python train.py --dataset="flat shapes of many kinds, plain or patterned, on busy backdrops" --pixel_unshuffle=2 --init="torch_default" --lr=0.0014 --adaptive_grad_clip=0.1 --batch_size=128
Rows from block 6 of a small segmentation model, named by matrix and row number. Each number is 50 + 12 x the weight over its row's rms, rounded and kept within 0 to 99. All counts start at 0.
After each channel's rows are labels from the 100 images, of 14976, where the channel reaches its highest value: "responds to" is what is common among them; "lies over" is the class under the peak. Only what is clearly more common there than usual is listed. The data: flat shapes of many kinds, plain or patterned, on busy backdrops.
# conv: 3x3 conv (model.mid.0.conv.weight, 192x192x3x3, each kernel summed), inputs 156-191

conv.121:44 49 61 46 19 46 35 48 33 39 49 46 59 43 51 60 57 47 54 40 63 54 57 48 46 61 70 54 59 40 40 50 48 82 38 66
responds to: star
lies over: star

conv.132:44 63 69 54 39 59 53 61 42 52 32 64 45 32 34 55 62 45 38 55 65 36 48 31 34 69 57 45 27 34 32 53 62 40 37 61
responds to: star
lies over: star

conv.28:38 58 60 58 36 51 24 51 62 54 58 51 41 44 49 64 54 15 60 58 55 34 39 49 52 54 37 40 46 53 44 62 60 36 39 68
responds to: star; triangle; largest shape: triangle
lies over: triangle; star

conv.128:44 54 58 39 30 53 18 53 73 66 75 53 50 47 51 68 55 16 58 54 58 40 40 60 56 49 47 44 52 55 51 56 62 32 63 56
responds to: star
lies over: star

conv.13:41 61 52 44 41 59 39 37 53 44 62 59 40 39 43 42 66 35 56 41 65 46 42 35 47 66 79 41 44 42 43 60 60 32 66 63
responds to: count: one; star; largest shape: star; largest shape: triangle
lies over: star; triangle

conv.171:42 61 38 52 56 66 49 44 36 27 51 56 41 57 34 49 55 52 59 54 47 38 54 45 50 58 58 35 55 40 54 56 55 45 19 64
responds to: star; triangle; largest shape: star
lies over: star

conv.44:56 43 52 40 45 49 47 54 80 71 68 49 60 28 57 71 54 52 52 45 51 51 48 29 42 52 36 53 38 53 59 46 44 28 60 60
responds to: triangle; count: one; largest shape: triangle
lies over: triangle

conv.79:57 43 60 35 40 48 44 35 52 59 55 53 50 34 53 54 57 41 47 32 56 53 55 32 42 60 80 51 34 41 43 50 50 25 76 55
responds to: count: one; triangle; largest shape: triangle
lies over: triangle

conv.32:48 54 54 51 37 63 55 47 49 58 55 69 50 31 46 55 65 38 54 43 66 47 49 36 51 70 77 49 48 49 44 50 63 42 49 57
responds to: count: two; star; largest shape: star
lies over: star

conv.95:55 40 45 48 41 49 39 33 38 42 57 43 56 52 51 65 51 29 72 33 48 52 58 52 47 54 71 51 73 51 54 48 43 46 72 54
responds to: count: one; star; largest shape: star
lies over: star

conv.93:41 62 36 40 46 75 49 51 48 42 50 66 41 52 35 50 65 57 58 50 61 50 49 43 54 66 70 43 70 40 58 50 60 52 41 59
responds to: star
lies over: star